config = dict(
    model='contrastive audio-text model',
    dataset='synthetic speech, music and everyday sounds put through simulated rooms and audio effects',
    train_examples=39062,
    n_mels=80,
    hop_length=160,
    input='log_mel',
    spec_augment=False,
    win_length=512,
    tokenizer='char',
    vocab_size=35,
    loss='sigmoid',
    embed_dim=128,
    encoder_arch='crnn',
    encoder_norm='batchnorm',
    encoder_activation='gelu',
    encoder_depths=[1, 1, 1, 1],
    encoder_kernel_size=3,
    encoder_stem='single',
    encoder_widths=[96, 112, 144, 176],
    encoder_rnn_width=128,
    encoder_rnn='gru',
    encoder_bidirectional=True,
    encoder_rnn_residual=False,
    encoder_rnn_layers=6,
    text_encoder_causal=True,
    text_encoder_width=256,
    text_encoder_layers=8,
    text_encoder_norm='layernorm',
    text_encoder_norm_position='pre',
    text_encoder_activation='gelu',
    text_encoder_mlp_ratio=3,
    text_encoder_head_dim=48,
    text_encoder_fused_qkv=False,
    text_encoder_bias='all',
    text_encoder_qk_norm=False,
    text_encoder_parallel_block=False,
    text_encoder_inner_norm=False,
    text_encoder_positions='learned',
    residual_init='none',
    optimizer='normuon',
    muon_scale='match_rms_adamw',
    lr=0.0031,
    momentum=0.95,
    nesterov=False,
    orthogonalizer='newton_schulz_5',
    adamw_lr_other_params=0.0021,
    gradient_centralization=True,
    cautious_weight_decay=True,
    steps=1900,
    batch_size=128,
    epochs=6.2,
    lr_schedule='cosine',
    final_lr_fraction=0,
    warmup_steps=30,
    weight_decay=0.5,
    adamw_weight_decay_other_params=0,
)
Rows from block 2 of the audio encoder of a small contrastive audio-text model, named by matrix and row number. Each number is 500 + 40 x the weight over its row's rms, rounded and kept within 0 to 999. All counts start at 0. Numbers have three digits each.
After each channel's rows are labels from the 100 clips, of 14976, where the channel reaches its highest value: "loudest" is the band of the loudest frequency at the time of the peak; "top examples" is what is common among them. Only what is clearly more common there than usual is listed. The data: synthetic speech, music and everyday sounds put through simulated rooms and audio effects.
# conv: width-3 conv, stride 2 (encoder.blocks.2.conv.weight, 144x112x3, each kernel summed), inputs 0-111

conv.60:491420525579487505515478449396489524485516469536512492529505513512471455542475551504530492494491479514432495457525475428500489521509438494516531442540471470508531548539468548563464432484518551527448454477539592574537505439445543435524508554482595553527467514587538449528462464530524489511466539485498401536527474454530481482510513519491
loudest: 500 to 1000 Hz
top examples: dry; speech; distortion

conv.131:478443484531522480488482516515528488512472466463511548531494473512501498610475492511510530431427453573591482453520511424522428502503491482515511629440582472453489459477502455550511486439451507508482484452541504506494504478509511540528488551483556482489561463504454476590516539510437563513499532538493587449529517501466439499467482439536
loudest: 500 to 1000 Hz
top examples: dropouts

conv.106:518507477471490408483528512513441512505476459487539467460521547489539540569440461466484505477451499561474505552548399435470559475566502479481502508472509517469486551452459458507506500501545518507564461508481508518485472522514538507448449406550500547495429476511530551518506462439459522429576521552485503462473424536579527427562545538538
loudest: 4000 to 8000 Hz
top examples: dry; dropouts

conv.132:561525471486542551439540446471445499438505487533518464527552520531489489516442484556483516473577484555471567553538472446458496514482546479489493476489531527552485457413594511442520488497503496479521569490513463515537471492525522482406483523462473593443492485456534568459504428454509478486435540556501575432469578471484516483488484533519
loudest: 4000 to 8000 Hz
top examples: dropouts; dry

conv.24:480466499456511450511482517497512514447523491443485424510542533470465463552510440482541519491510481514435462442540445560473469471505478462550493455531488471480562588492490501544500387506546562548472536533580576510491575559501532515523496485454528542503471468463510497601468506491501507629530498438497536502481459521466464467484529471556
loudest: 500 to 1000 Hz
top examples: dry; speech

conv.77:487591520413515481521602521485463489539454513524511579513598549485436475490494457505486481486556497510437497500475511431556522580530446407518499470421523488476469429450514471483455499544533486470517512505482499435537486475490594510454471471517501531472511498504436578559452516541482471496502470535474573537518551449468508476517501483500
loudest: 4000 to 8000 Hz
top examples: dry; dropouts

conv.51:463493476500516454521464454500474511457494524449528522582571457444482513524546529480521514491449495529535585471465520417476535495499493585544499515455491424521433499452447591509540498481560507528551498561525433490494480499478532529483505497520445568507485476406533430467514434477521484489578590416485495526517454457493545506463481522476
loudest: 500 to 1000 Hz
top examples: dropouts; dry

conv.115:400465458496510509523522511461458467481507515484555537493566461514472504489503509488462565472523465541497446498531546496535458474511475503483566557517517463406528519477505472564528591476488504489587525589535482556506420554541578510473489465577568537537484530545480464414444469497441441510488476533506461497443516544462531452546516520502
loudest: 4000 to 8000 Hz
top examples: dry; speech

conv.112:462456493507511517526440585495597492443513540502555489450392561516541498464544521478506467470553534454445541518504489482518491473466451486468472445532528507500518481555516543511531482458553503467501444534532479514546462564502474459534509504545456458506439504472470506420484490575592564499488462498566455527530483554472468406553556533484
loudest: 4000 to 8000 Hz
top examples: dry

conv.104:470508484491469496524499501486489453524461487453532513542462490524457572581465523419483468466478525534507456479476492444573492487500540477449471492457490560508396529465501555606485439496451486597496547504585555532485449469557533507601468489483520480489585520483489432478480506459433464460520520524525514489549459489468523566519477519535
loudest: 500 to 1000 Hz
top examples: speech; dry; number of effects: 0

conv.38:526470480481535535525460561463472559584554489572431518523496427470487409523582500528475472496462463515487499523519534550503564492507490471484545549533540540492456477506431558443476420577424516500457464497412470491533462510490439489525469453479457490482590514546494453530449526525468518501554543486487531484563482555495457478510510503444
loudest: 500 to 1000 Hz
top examples: dropouts; number of effects: 3 or more

conv.40:480473432478514518508510519527483561526504480441518480574487479472545580532496480509506541483481480461459510517509537543504534493426489495488554560455456478593547488487428459505490474478529423514571472560466515510419450536460516549498540480448444519449591483477499420556487475500503484544559518522549521478501485487553515405492454506605
loudest: 500 to 1000 Hz
top examples: dry; telephone band; dropouts